{
  "mlp_ratio": 4,
  "learning_rate": 0.0012,
  "max_grad_norm": 1.0,
  "max_steps": 11000
}
Rows from block 2, named by matrix and row number. Rows with one number belong to one neuron. Each number is 50 + 10 x the weight over its row's rms, rounded and kept within 0 to 99. All counts start at 0. After the name is the row's rms in percent of the matrix's.
# u: gMLP up (value half) (model.blocks.2.mixer.u.weight, 512x256), inputs 86-171
# v: gMLP up (gate half) (model.blocks.2.mixer.v.weight, 512x256), inputs 86-171
# out: gMLP down (model.blocks.2.mixer.out.weight, 256x512, transposed), outputs 86-171
u.459 096:54 36 56 50 62 45 54 67 55 38 39 47 62 64 50 56 39 39 43 37 58 60 51 52 46 54 49 47 55 57 51 45 70 36 50 42 51 44 53 60 51 68 76 54 40 52 53 48 43 31 47 59 68 45 59 64 63 28 59 69 41 44 60 44 52 46 48 37 72 49 62 48 39 34 59 54 62 43 75 53 53 29 66 49 55 56
u.460 088:58 40 56 58 31 69 55 54 35 34 38 71 60 50 54 58 40 68 44 45 47 54 57 49 31 40 56 56 40 56 60 33 59 57 50 47 62 40 48 40 54 62 51 43 43 67 51 43 29 53 49 36 40 53 50 65 48 55 44 58 50 57 44 60 56 32 36 61 49 48 54 65 47 55 46 27 46 48 65 46 49 46 47 42 60 36
u.461 094:53 51 53 35 51 61 47 55 47 49 32 48 50 50 57 64 51 54 54 27 58 54 35 59 53 39 46 48 47 54 56 38 44 53 40 55 67 60 36 45 50 50 62 56 45 47 69 50 56 50 67 44 56 46 61 46 50 57 56 77 54 54 54 52 36 52 74 61 49 64 53 43 59 53 44 46 58 61 46 55 46 45 51 51 47 44
u.462 083:54 55 44 49 57 33 49 57 45 56 43 59 55 55 55 41 50 43 63 59 41 50 53 49 50 33 53 52 48 50 41 39 47 65 24 46 49 37 56 54 53 40 62 50 47 38 60 45 47 39 61 57 75 36 57 74 61 53 54 39 46 38 39 56 40 47 45 49 50 59 47 47 40 56 46 44 48 57 83 42 42 44 65 35 47 43
u.463 091:47 43 41 48 65 35 48 60 52 58 47 41 29 63 43 33 41 57 52 51 43 47 44 60 30 56 41 49 45 60 56 72 27 38 55 47 52 65 53 45 57 42 58 47 52 39 34 47 59 43 34 52 63 27 47 39 40 58 58 41 41 53 49 40 52 54 36 44 41 67 48 53 55 49 48 64 53 63 55 54 38 59 65 36 53 31
u.464 091:70 53 58 48 51 36 59 60 47 43 50 45 50 44 56 58 45 51 31 66 58 51 51 59 56 49 62 42 40 52 50 45 37 37 49 56 47 57 64 58 40 44 66 35 40 48 53 62 70 57 58 68 41 61 52 65 58 45 57 34 44 41 65 53 46 65 41 45 61 54 44 25 65 49 62 51 42 52 59 43 37 62 44 49 46 64
u.465 104:47 54 49 47 61 53 56 63 49 61 53 60 62 40 55 49 65 50 61 57 35 62 63 40 55 50 37 58 56 46 61 49 57 40 58 44 49 49 60 54 48 55 26 63 45 42 46 58 60 28 45 63 57 34 61 53 41 50 29 66 43 48 53 62 54 47 58 53 45 39 52 57 53 48 51 59 27 57 60 53 49 55 53 39 41 64
u.466 110:73 55 47 39 47 62 47 57 60 49 38 59 56 54 60 50 49 55 74 47 38 58 49 22 54 62 63 40 42 68 43 55 29 53 32 52 42 48 45 58 53 51 48 52 35 39 57 38 54 52 66 33 40 46 43 57 69 47 39 43 57 45 44 47 36 64 54 54 35 46 46 67 32 64 56 64 52 43 50 31 44 40 34 45 80 47
u.467 098:55 47 63 33 63 47 46 52 59 58 45 47 56 50 52 52 46 42 43 42 55 42 49 42 53 47 45 43 54 53 58 52 36 27 28 55 48 55 53 41 48 39 46 50 66 53 56 48 50 77 56 44 46 47 50 37 68 33 42 34 29 55 53 53 31 45 55 53 48 24 35 66 54 58 52 43 40 33 85 48 55 59 60 61 35 57
u.468 084:49 35 60 55 49 71 58 62 46 66 35 40 66 47 57 58 51 44 58 54 46 36 63 61 60 51 64 31 49 50 46 60 43 54 55 62 61 48 62 55 30 45 55 55 51 41 41 62 34 47 41 24 46 60 60 59 49 41 36 47 50 59 67 65 58 24 27 54 51 59 56 61 57 39 45 52 59 20 63 40 47 48 53 57 51 34
u.469 089:49 41 47 41 56 39 42 39 62 42 51 38 59 67 47 60 83 61 63 34 30 64 66 71 55 63 56 63 44 41 54 38 40 68 49 39 51 36 52 52 48 55 61 67 45 49 45 53 39 53 52 37 43 53 67 32 49 46 63 55 50 46 40 52 65 53 58 51 69 45 37 53 45 49 25 65 55 46 31 58 48 52 62 62 51 47
u.470 112:56 56 39 46 48 60 46 51 39 47 55 43 37 54 44 59 48 65 39 42 40 67 45 52 63 52 36 42 43 68 55 32 63 55 54 52 43 57 53 59 46 43 51 53 52 59 61 56 66 59 40 54 59 59 42 54 32 58 49 41 50 49 48 51 39 40 63 51 55 43 54 52 44 56 48 68 50 42 51 38 57 43 51 45 49 35
u.471 100:71 57 58 45 52 42 44 38 37 64 71 51 43 58 37 46 49 49 54 54 49 58 51 53 50 34 45 49 54 54 56 51 64 40 53 47 53 60 58 54 50 49 68 44 50 44 52 63 55 35 45 63 64 62 67 51 38 50 48 55 52 57 60 56 49 40 56 35 53 34 45 54 66 52 49 39 42 39 60 45 54 49 52 71 72 49
u.472 097:38 47 48 52 65 41 38 46 63 52 65 55 32 42 60 47 59 40 50 39 49 46 54 36 63 33 30 48 73 75 38 55 51 46 53 66 59 42 55 45 39 25 62 49 48 45 58 61 54 61 55 49 73 55 51 61 41 64 51 51 65 40 54 49 49 48 51 54 59 41 58 52 52 48 50 65 55 61 51 42 62 35 49 67 40 38
u.473 082:39 78 49 65 70 64 57 48 45 60 46 69 35 49 37 52 55 67 55 37 56 56 60 54 40 55 42 55 49 52 54 50 41 43 34 66 66 52 61 65 52 49 42 48 52 46 26 51 65 49 60 62 58 53 49 55 62 36 51 43 65 56 43 52 61 43 43 35 56 38 70 57 47 43 60 51 34 31 35 52 38 26 49 47 47 41
u.474 101:60 54 56 33 63 58 54 43 47 57 57 55 46 48 44 71 58 58 60 59 59 42 66 45 45 38 42 49 56 52 43 59 36 46 53 60 63 86 47 40 58 49 74 43 53 54 59 35 45 44 61 47 58 42 47 57 45 35 45 63 49 50 51 47 69 43 36 33 45 53 54 42 38 50 57 59 57 31 39 53 53 47 64 48 41 61
u.475 097:66 51 53 58 54 56 72 56 46 47 56 62 51 45 57 64 53 34 62 42 45 56 73 41 59 45 53 30 52 53 58 42 53 46 45 57 47 49 38 55 42 34 61 51 50 47 37 44 67 36 43 68 50 56 67 45 48 47 37 36 36 70 36 54 32 47 36 58 64 38 45 64 38 53 51 52 48 45 43 31 48 52 41 61 67 53
u.476 092:61 47 68 53 35 50 41 62 38 38 44 59 60 52 71 48 37 40 46 40 67 53 39 52 43 44 59 42 50 66 63 52 59 41 58 54 38 47 41 53 45 39 50 46 52 56 47 50 61 36 48 49 50 51 49 56 56 53 56 53 45 56 62 46 53 44 53 53 51 40 59 66 43 54 55 47 65 33 49 66 51 47 56 53 38 44
u.477 090:62 61 57 40 54 45 45 49 47 36 61 48 43 55 55 45 46 44 65 56 45 69 57 47 43 47 45 71 40 45 49 56 46 22 54 39 49 41 45 60 47 45 71 39 49 57 52 62 42 56 45 47 53 54 53 45 60 50 58 53 51 42 51 34 34 58 86 33 39 63 46 44 55 37 43 47 61 57 64 58 44 44 49 48 48 45
u.478 097:45 44 56 55 60 42 44 62 76 47 60 34 56 42 65 51 66 49 42 51 53 59 51 41 55 52 60 38 38 43 47 62 58 45 56 49 58 55 49 47 69 57 61 49 59 27 53 38 60 52 44 57 57 66 52 47 46 47 47 54 54 67 40 35 49 52 45 40 42 34 43 48 51 47 35 64 35 27 51 42 55 58 78 49 55 66
u.479 119:63 22 50 61 72 50 48 48 39 45 43 48 37 66 58 52 32 51 60 47 55 38 48 40 38 56 50 35 44 45 57 52 38 61 47 35 51 75 62 53 46 68 54 49 55 50 43 36 42 34 54 44 45 34 53 54 29 39 34 63 52 73 39 54 48 60 44 63 59 70 41 72 45 52 52 51 60 22 44 64 41 52 56 40 37 55
u.480 089:35 43 48 56 61 58 34 48 49 36 51 40 60 52 42 43 44 52 51 42 52 64 47 56 58 45 69 56 58 53 53 47 51 55 50 44 57 45 61 52 48 55 64 30 36 56 41 43 53 50 38 56 42 59 59 50 67 42 55 44 38 52 60 56 48 59 50 54 58 45 52 42 53 57 36 54 38 31 39 43 44 31 42 51 58 53
u.481 096:48 53 50 59 44 48 50 49 67 50 40 65 61 51 50 66 54 62 46 62 47 51 71 51 36 63 59 50 42 52 36 30 61 46 49 50 65 45 46 45 39 53 41 39 49 62 50 43 44 33 53 53 39 59 38 45 47 53 57 58 37 67 43 37 47 32 50 50 33 40 56 55 59 50 58 28 45 54 49 59 61 46 69 71 68 45
u.482 105:35 51 64 51 47 69 49 46 54 57 58 38 44 69 31 55 18 67 32 46 57 51 62 39 42 44 47 55 48 57 50 32 51 50 42 58 36 38 44 50 56 59 58 47 55 54 39 35 59 48 45 65 48 63 53 58 51 38 51 45 54 52 56 35 55 56 45 34 65 62 51 68 55 33 48 55 54 38 38 58 49 66 52 48 56 49
u.483 079:50 58 54 61 31 47 63 26 49 63 41 36 74 44 53 56 81 63 58 55 51 42 40 46 44 59 39 47 57 62 19 51 51 56 59 44 53 47 41 50 58 52 69 44 64 43 39 59 32 78 59 59 53 55 37 39 36 50 60 49 48 46 56 46 48 28 70 50 60 51 55 49 43 37 52 49 62 57 56 60 48 55 55 50 61 47
u.484 106:33 51 45 49 38 61 48 45 59 39 39 49 66 50 54 73 47 41 49 39 60 61 40 46 51 59 57 43 53 44 42 52 52 58 54 49 28 46 62 35 43 35 56 59 59 48 75 53 66 33 57 43 55 65 51 49 44 45 53 41 63 50 48 50 44 54 41 42 38 44 42 50 60 53 60 59 52 32 42 41 58 68 62 49 53 51
v.459 101:54 34 72 43 54 44 53 58 49 65 50 58 56 72 31 59 40 32 66 36 59 52 56 30 58 38 57 40 46 61 42 51 53 43 48 45 35 50 52 53 58 53 61 51 33 44 55 38 62 46 41 62 62 38 51 48 50 46 56 48 46 56 55 49 34 46 33 38 69 50 47 51 48 48 66 48 51 46 40 46 29 58 67 54 54 64
v.460 091:46 40 53 66 55 48 61 51 48 35 63 48 58 54 39 49 54 48 44 41 50 57 50 45 50 38 51 52 46 56 51 63 44 56 62 44 49 60 40 31 57 62 45 32 62 45 62 63 64 55 54 40 48 62 61 57 48 42 63 35 42 53 46 40 50 47 54 52 62 44 48 63 52 52 56 45 46 64 40 39 64 40 63 56 66 43
v.461 084:65 69 46 45 55 54 52 55 56 61 56 37 42 72 32 55 39 57 53 31 42 38 57 65 51 73 46 44 38 51 52 45 51 44 55 52 63 45 53 42 44 45 47 52 56 48 44 65 35 49 61 48 41 53 58 58 62 34 58 65 64 47 55 43 47 64 49 49 40 48 38 46 51 42 44 47 47 60 43 53 31 45 51 48 60 43
v.462 085:54 55 43 69 70 69 74 57 59 49 38 65 47 44 43 49 67 59 50 55 71 62 56 42 46 42 43 59 56 54 43 43 65 47 54 48 54 53 40 46 50 39 54 61 46 45 52 60 64 69 51 56 37 51 57 48 58 53 49 51 53 62 32 58 61 46 51 55 54 51 50 35 60 46 45 34 50 33 41 44 45 54 45 56 51 58
v.463 091:54 58 51 55 47 48 42 36 70 35 57 51 32 47 55 45 51 51 74 56 60 37 52 71 51 50 57 56 58 52 61 44 56 55 62 51 57 58 58 45 44 39 36 58 59 50 47 51 55 50 38 54 63 60 58 55 64 71 50 51 35 53 47 49 51 68 42 49 50 65 61 47 56 44 57 59 42 56 45 50 55 46 42 52 51 52
v.464 108:48 21 41 43 39 54 55 45 42 41 43 38 54 33 53 69 49 40 54 54 38 46 54 55 53 51 64 48 57 38 51 59 37 47 52 45 64 57 53 64 63 45 59 32 53 59 40 49 58 44 64 49 48 47 51 49 31 86 50 53 54 47 48 38 54 58 54 45 67 56 44 51 45 59 44 63 38 44 58 47 59 46 57 62 52 35
v.465 123:45 58 65 50 51 55 52 44 42 44 58 39 51 44 57 58 51 62 47 50 33 56 41 46 49 38 42 57 46 53 59 46 39 33 56 41 48 37 59 62 28 42 38 73 60 67 55 44 48 54 51 44 67 56 56 51 46 47 31 46 65 39 53 66 60 63 33 48 29 32 48 74 56 94 56 44 41 44 29 55 73 47 50 28 70 66
v.466 115:45 43 39 44 62 48 45 43 54 59 52 40 57 45 56 57 57 50 41 45 45 62 34 66 53 70 45 50 61 58 56 55 61 44 41 47 57 61 61 48 57 58 60 53 60 55 49 62 47 52 58 58 47 52 47 51 24 33 62 49 54 58 54 40 56 41 54 49 57 67 48 36 50 49 53 63 54 42 57 46 43 50 46 44 43 55
v.467 109:41 64 39 48 61 29 56 72 42 55 50 43 44 27 42 44 77 44 41 63 33 50 51 49 45 44 50 43 49 43 46 68 44 40 25 39 43 49 55 53 75 54 44 58 56 50 55 61 52 35 31 32 55 60 62 52 51 50 55 53 52 44 50 49 51 46 41 58 56 69 59 27 44 50 42 51 47 55 43 59 41 66 46 40 55 58
v.468 086:59 51 43 45 56 52 49 52 31 65 53 45 43 64 67 49 63 50 43 51 53 55 51 53 38 57 46 56 49 61 33 77 65 33 38 46 22 48 42 49 52 63 54 49 33 68 51 45 67 52 61 63 61 58 58 47 42 56 62 45 50 53 68 38 42 47 43 61 69 74 51 56 65 47 61 44 45 53 49 48 42 33 46 41 61 52
v.469 078:65 52 62 55 39 46 45 53 61 37 54 48 59 57 44 59 64 61 57 56 50 42 44 44 52 60 63 63 48 56 44 62 52 53 68 32 59 61 64 50 61 61 63 63 45 48 70 51 62 41 59 68 53 74 67 58 55 42 36 49 70 41 60 55 42 62 49 40 44 67 44 55 46 52 62 60 52 68 50 53 39 57 32 40 61 35
v.470 100:50 60 32 41 42 51 50 35 34 54 52 54 47 45 51 40 56 60 63 46 48 58 43 49 48 56 37 51 34 58 53 48 58 50 74 40 55 70 67 50 56 54 38 39 55 57 55 54 50 50 36 43 50 49 57 54 43 37 52 62 66 39 41 50 46 50 45 50 67 66 49 58 49 58 46 41 45 53 39 64 50 49 62 27 44 69
v.471 109:78 58 44 71 34 49 56 45 60 62 54 63 26 48 56 55 31 36 49 62 57 45 59 55 44 56 62 67 50 42 53 56 53 53 57 43 43 70 45 33 52 37 42 66 39 69 50 37 42 44 57 54 55 59 51 50 40 47 48 60 48 24 42 57 39 51 39 38 52 47 49 38 43 42 47 42 44 44 34 36 47 42 28 62 47 33
v.472 100:55 40 39 50 47 57 56 39 67 57 61 55 50 36 53 63 59 56 53 42 46 48 42 53 41 23 51 47 54 48 38 67 45 73 44 43 49 54 31 45 50 40 51 60 56 47 40 50 57 40 57 31 37 55 49 55 32 58 43 69 61 34 43 45 47 63 51 47 49 44 61 33 33 59 46 31 58 54 50 51 45 52 52 64 57 59
v.473 086:31 54 71 54 49 49 46 62 50 54 43 70 46 46 49 43 45 52 51 52 49 36 68 31 62 70 47 49 43 46 40 79 36 39 35 47 66 62 55 58 50 57 49 40 56 51 27 60 47 39 49 54 51 72 29 70 44 51 50 40 59 55 48 40 52 66 51 52 42 45 65 58 64 44 51 52 42 47 44 49 38 31 55 49 54 62
v.474 092:41 57 45 59 58 50 65 56 35 24 63 41 34 44 45 43 59 38 37 43 47 67 57 51 65 47 59 46 53 44 38 53 62 58 48 55 28 62 52 50 43 56 52 62 43 52 41 39 59 33 48 44 56 54 51 47 41 36 57 54 39 55 63 53 58 13 43 51 58 61 63 54 52 71 46 57 60 61 52 37 57 52 52 60 64 39
v.475 091:32 49 69 38 38 48 55 51 47 53 58 30 57 55 57 65 63 46 71 43 58 65 54 36 64 25 46 56 42 40 36 48 64 62 49 64 67 40 46 48 43 53 54 35 58 65 36 52 33 22 54 22 53 44 57 53 52 42 52 56 31 46 60 52 54 32 54 58 53 51 60 58 36 57 58 42 66 52 68 42 54 39 50 47 55 40
v.476 090:34 54 32 48 44 58 52 54 38 56 62 47 32 84 40 50 53 36 35 55 54 50 62 51 52 47 47 48 38 54 46 34 51 46 42 48 55 51 32 45 62 52 71 58 50 58 58 58 55 61 57 43 46 42 48 51 53 53 43 58 66 47 79 38 59 46 32 48 51 51 41 51 50 42 66 61 55 52 50 46 57 39 49 50 56 45
v.477 082:50 39 47 51 75 60 40 49 48 58 33 35 52 47 49 57 56 63 57 55 61 48 54 72 63 64 56 54 74 37 50 35 55 43 50 57 37 57 40 40 42 39 54 53 58 33 65 39 52 52 53 77 52 50 48 44 52 34 29 46 33 44 35 66 47 44 45 37 34 38 32 51 40 40 61 49 48 44 65 57 63 44 35 37 38 61
v.478 103:48 39 45 51 67 43 44 57 66 43 53 39 48 78 48 36 58 41 39 41 49 56 47 36 43 43 40 51 54 42 56 59 59 62 64 58 52 64 35 67 37 59 51 55 51 51 36 55 49 47 69 42 46 46 36 47 54 48 39 41 35 39 47 73 44 30 40 74 67 40 45 38 51 73 51 63 39 58 41 66 64 35 40 64 52 49
v.479 105:56 48 65 55 57 60 60 54 58 45 59 51 53 16 56 36 68 49 54 48 45 43 45 50 73 54 63 50 31 30 58 63 63 52 42 50 45 49 52 65 58 32 52 60 64 52 25 57 57 44 60 56 47 69 62 53 56 49 54 37 55 47 54 47 58 46 49 40 48 58 45 31 64 36 69 62 40 49 58 37 58 55 47 58 55 55
v.480 091:41 52 54 58 48 36 35 47 39 68 48 58 42 54 37 64 50 61 63 32 54 68 50 58 47 32 61 54 52 50 56 50 34 58 51 57 62 51 62 52 60 57 53 43 49 46 31 40 56 45 54 54 62 46 51 64 43 48 67 30 47 67 44 45 55 39 58 43 45 57 54 51 39 52 51 55 35 61 52 47 56 38 52 18 63 43
v.481 104:68 48 43 66 69 47 54 40 33 55 46 58 49 47 56 44 39 59 31 57 44 67 49 66 59 40 54 50 64 42 47 59 44 28 51 37 68 51 61 52 45 48 48 53 58 50 52 55 62 54 46 39 40 58 45 57 30 62 41 49 66 56 56 41 48 58 39 46 56 52 55 50 59 55 56 50 46 45 54 51 65 47 47 52 73 58
v.482 108:49 52 51 46 60 56 46 38 69 43 40 56 55 43 62 68 74 45 50 51 49 31 38 44 72 52 68 49 52 54 35 60 60 42 45 64 46 43 45 48 64 53 55 60 43 67 58 60 56 47 70 65 38 35 57 41 35 39 60 41 30 50 57 48 61 74 57 61 40 46 35 33 50 61 71 59 47 54 46 44 58 59 37 53 46 65
v.483 083:66 41 52 63 57 60 68 39 45 58 54 69 46 60 61 35 47 41 28 58 35 70 67 65 48 47 66 45 63 44 65 62 55 52 43 49 48 57 51 36 71 60 51 38 33 38 50 57 51 57 58 54 58 62 63 54 45 40 33 50 41 46 51 54 54 46 56 61 65 59 34 36 53 58 52 44 50 55 50 51 57 60 47 64 66 36
v.484 102:42 59 46 45 28 45 47 66 62 58 34 61 58 57 59 55 52 48 42 45 52 52 70 52 43 41 37 47 41 60 57 45 52 52 37 46 57 54 33 49 50 57 50 54 41 59 56 63 49 54 28 67 53 65 54 53 43 58 57 54 35 49 54 59 34 55 46 51 64 42 73 50 52 62 37 59 62 53 47 47 49 26 53 39 44 69
out.459 096:44 61 43 65 38 51 55 43 58 41 60 45 38 37 57 33 59 63 60 57 39 48 53 48 66 45 45 79 49 52 56 43 32 55 63 54 47 29 44 41 51 24 53 39 51 55 55 39 55 52 58 44 47 58 58 40 62 53 69 36 55 64 61 66 53 37 59 47 40 50 39 47 54 55 47 57 56 35 37 44 42 65 53 55 49 35
out.460 098:68 58 59 39 74 65 44 38 65 45 53 49 62 57 54 39 56 39 55 54 44 57 43 34 55 55 54 50 46 32 36 64 54 69 54 59 28 41 31 34 66 49 55 34 59 40 52 46 45 50 50 56 48 60 60 43 48 53 59 42 49 51 47 53 51 47 41 41 60 48 51 49 52 52 53 41 61 46 47 48 53 55 40 64 47 60
out.461 088:49 46 42 47 28 55 60 54 38 59 66 54 72 40 51 52 54 52 58 21 45 52 52 43 53 48 55 49 61 52 43 60 48 43 57 57 37 47 64 50 49 40 47 33 55 57 30 72 47 70 45 48 49 52 37 51 47 58 33 30 44 46 58 63 48 52 54 33 52 47 52 47 55 56 50 59 42 72 35 46 43 62 40 34 41 46
out.462 091:53 48 48 57 52 54 42 36 60 55 56 43 36 53 40 59 45 55 55 40 58 52 65 42 60 58 50 50 58 43 54 63 39 53 51 50 41 70 48 41 67 49 50 56 59 62 44 55 48 74 54 40 48 56 50 31 31 41 52 41 55 47 58 40 39 61 48 53 54 41 37 46 46 53 63 59 54 23 35 83 68 62 43 53 55 56
out.463 094:27 45 74 58 48 57 48 60 45 63 66 53 52 41 54 50 49 51 42 66 41 55 54 52 47 48 50 42 56 43 42 53 69 52 44 51 47 45 37 50 63 46 49 28 50 47 69 65 52 50 72 39 40 46 72 56 44 60 39 37 53 48 49 65 53 37 61 50 58 27 30 50 41 53 40 31 54 59 36 79 57 37 32 40 67 39
out.464 094:33 38 41 43 40 49 34 51 58 60 75 38 53 56 56 58 48 42 45 44 49 56 53 54 47 37 53 43 49 59 50 48 53 57 40 50 46 61 29 47 42 44 50 72 52 38 56 61 45 53 46 33 58 36 61 38 53 40 36 51 55 43 60 64 59 56 66 40 38 54 72 49 46 59 41 46 56 57 53 52 57 34 62 70 59 54
out.465 100:56 56 51 34 59 57 45 52 52 45 62 55 42 69 61 47 52 53 50 62 54 44 48 59 45 71 40 50 44 40 59 39 48 73 46 27 53 35 44 76 48 48 66 51 45 56 43 46 56 60 40 52 49 52 60 47 32 52 47 53 41 49 52 42 55 58 69 35 51 55 63 48 45 48 53 41 67 62 11 42 55 52 29 50 56 51
out.466 101:33 32 51 58 63 52 40 56 34 56 43 41 44 56 45 57 47 58 33 42 53 57 56 66 43 43 42 65 56 46 63 50 58 51 53 48 40 48 57 44 48 63 54 37 39 70 38 58 59 43 21 56 47 51 69 48 43 43 65 50 51 72 56 75 62 43 23 49 58 55 44 29 50 37 41 47 25 59 52 53 61 44 61 46 50 48
out.467 106:53 45 45 67 41 39 42 51 38 45 52 53 35 60 51 47 36 41 47 52 49 63 35 52 22 59 48 64 61 53 51 57 51 59 60 44 53 66 33 68 63 56 64 61 43 44 46 53 64 46 47 62 47 49 41 47 26 67 55 50 59 45 52 46 60 57 48 54 49 52 62 38 58 54 54 63 51 61 24 54 59 57 61 47 47 43
out.468 084:44 62 53 48 33 56 55 42 54 39 50 51 35 55 42 40 45 57 40 46 53 54 44 56 54 52 52 49 54 50 41 57 53 61 37 61 27 50 42 48 51 45 53 53 44 38 60 47 75 47 59 65 74 46 44 56 44 49 58 64 45 38 45 42 37 81 45 50 62 40 47 51 58 53 47 50 42 67 39 54 49 51 55 66 66 57
out.469 085:31 55 59 54 47 51 58 40 44 76 51 42 55 61 57 66 31 60 55 61 49 40 49 44 38 45 41 36 55 45 42 72 54 38 47 71 34 51 44 70 43 51 37 40 52 55 59 43 47 51 61 47 50 56 48 49 49 49 59 42 52 46 49 55 31 58 52 51 43 54 50 38 57 77 61 31 49 73 62 61 38 46 52 49 39 46
out.470 106:43 50 47 30 56 59 50 46 54 50 48 45 74 45 73 56 44 54 58 45 55 40 49 58 48 55 36 66 55 49 44 53 54 52 49 58 46 56 47 39 51 63 48 55 62 42 55 58 47 48 68 36 58 35 48 58 50 55 48 66 30 62 53 46 51 55 45 79 56 53 51 45 54 37 52 44 38 52 58 58 47 70 48 53 41 58
out.471 109:48 50 44 61 46 32 51 65 68 54 51 49 62 35 50 50 42 41 50 38 37 51 73 51 36 55 43 47 45 54 32 65 35 54 47 50 47 41 59 37 60 52 25 47 34 48 50 55 42 58 67 56 48 56 47 45 55 43 42 56 61 47 49 47 42 56 61 52 57 50 61 35 64 39 28 50 47 35 49 75 52 49 67 38 54 44
out.472 088:68 59 42 44 42 46 54 50 40 57 35 48 66 50 50 61 41 55 32 39 51 45 42 44 51 48 71 52 56 54 62 48 39 48 47 44 55 69 25 75 62 43 31 66 57 49 62 47 33 34 41 60 45 50 50 36 47 52 39 47 57 64 51 47 57 36 36 68 59 55 48 48 45 48 38 42 56 30 41 34 47 60 52 34 66 55
out.473 083:58 30 44 50 51 47 53 48 41 41 43 46 60 60 43 66 46 42 37 56 59 67 36 48 49 56 40 55 58 56 43 53 50 42 64 42 39 45 47 35 56 45 48 46 55 49 73 48 35 41 41 27 43 38 48 55 59 52 43 31 42 45 67 36 49 59 46 53 57 56 49 38 59 48 58 60 59 66 57 52 65 54 57 49 52 47
out.474 098:55 63 52 59 52 54 64 64 57 48 50 48 26 55 48 59 56 40 27 61 40 57 36 58 53 57 51 50 45 51 45 35 39 57 53 53 55 51 68 51 61 51 58 52 53 54 50 51 48 48 34 49 53 65 50 37 70 34 61 51 55 57 55 48 65 63 67 38 53 46 30 64 68 24 41 63 54 49 42 43 50 57 53 45 53 54
out.475 097:28 62 39 58 55 75 46 56 49 53 44 47 47 48 31 57 27 38 30 49 36 57 33 52 45 41 69 49 54 41 43 54 41 56 41 50 36 44 46 43 46 53 46 61 31 43 56 46 39 56 52 33 41 57 39 65 45 48 66 61 66 44 50 66 52 59 46 50 60 39 42 52 55 56 53 55 69 65 44 53 48 39 56 37 68 43
out.476 089:36 55 34 36 53 39 65 47 60 59 52 48 47 46 30 66 56 47 52 70 46 48 71 49 50 38 48 47 46 57 37 46 39 56 36 45 68 68 61 46 48 62 49 58 43 56 55 44 42 59 49 53 35 60 44 35 40 47 46 50 46 58 45 51 42 59 50 49 39 50 42 55 51 46 54 46 49 48 61 52 41 58 54 58 39 50
out.477 094:48 39 33 53 44 49 56 52 53 56 43 71 52 43 58 53 55 52 38 49 32 51 54 47 67 46 65 55 68 50 45 63 41 59 48 61 48 66 48 40 60 48 47 65 46 39 62 36 39 43 53 39 54 49 50 53 44 49 44 43 56 57 46 53 59 53 30 59 63 49 47 59 57 63 61 58 69 40 35 40 36 58 75 52 45 27
out.478 097:59 56 52 34 48 53 52 54 56 54 62 37 34 51 53 70 42 51 48 62 36 43 56 58 48 61 51 65 54 36 48 40 58 39 52 55 60 42 41 75 48 49 55 41 37 57 37 63 46 28 68 58 47 45 26 47 63 51 40 48 33 52 57 70 27 56 39 68 51 53 56 46 59 60 43 46 58 52 63 53 51 42 52 49 53 32
out.479 108:45 56 51 34 25 40 53 65 43 35 65 55 59 28 43 45 70 41 54 55 65 43 51 52 66 45 45 73 52 49 68 53 55 48 49 53 46 26 28 63 49 36 49 33 56 49 51 48 63 53 50 65 51 63 35 52 53 56 42 40 53 48 46 52 40 45 50 57 48 54 52 46 49 37 36 61 45 62 43 65 48 54 39 63 58 47
out.480 088:57 59 39 54 35 57 50 63 39 50 37 47 50 62 40 61 57 49 40 44 48 33 37 53 30 45 44 38 55 58 48 60 56 58 55 49 37 60 52 54 54 50 62 59 61 47 43 45 55 56 43 55 35 39 49 36 41 30 56 32 49 58 34 43 44 43 57 41 28 41 56 34 37 51 67 54 51 40 62 47 44 49 60 41 40 55
out.481 098:39 56 46 45 48 49 41 60 44 63 55 40 25 54 47 37 41 54 62 33 41 44 36 59 52 43 47 48 44 45 64 50 44 47 67 56 29 64 39 59 55 51 51 42 52 46 58 70 49 49 43 43 40 48 55 57 53 40 42 45 42 69 45 48 59 43 53 48 59 63 38 58 55 44 30 48 41 32 53 50 50 59 42 60 43 30
out.482 100:59 50 63 51 48 44 31 43 56 58 50 68 49 47 51 63 73 40 40 52 50 43 41 46 61 50 60 40 31 40 61 52 51 40 24 50 58 71 63 57 44 46 35 35 38 58 37 47 48 56 58 51 36 57 52 48 30 48 66 41 55 54 38 53 37 65 50 53 27 67 61 39 33 61 48 41 31 56 51 45 45 55 42 46 48 48
out.483 085:35 48 55 38 49 45 57 53 53 65 55 57 41 63 43 56 49 51 53 58 38 40 54 36 48 50 48 41 57 49 52 49 48 54 43 48 46 56 70 45 48 40 54 41 42 59 37 65 68 38 49 54 65 42 56 61 59 66 52 47 52 57 58 53 61 57 46 55 45 41 52 44 42 51 65 61 54 57 40 50 52 44 54 40 40 57
out.484 115:53 60 66 60 54 39 36 64 48 51 55 58 55 50 44 37 63 58 46 52 23 47 60 45 54 49 53 49 39 30 58 47 50 47 48 46 72 49 30 70 42 50 45 58 50 68 57 54 47 61 48 54 35 29 59 41 60 47 32 58 54 72 60 30 38 44 65 72 48 49 44 25 48 51 38 47 56 50 41 49 37 47 59 56 58 61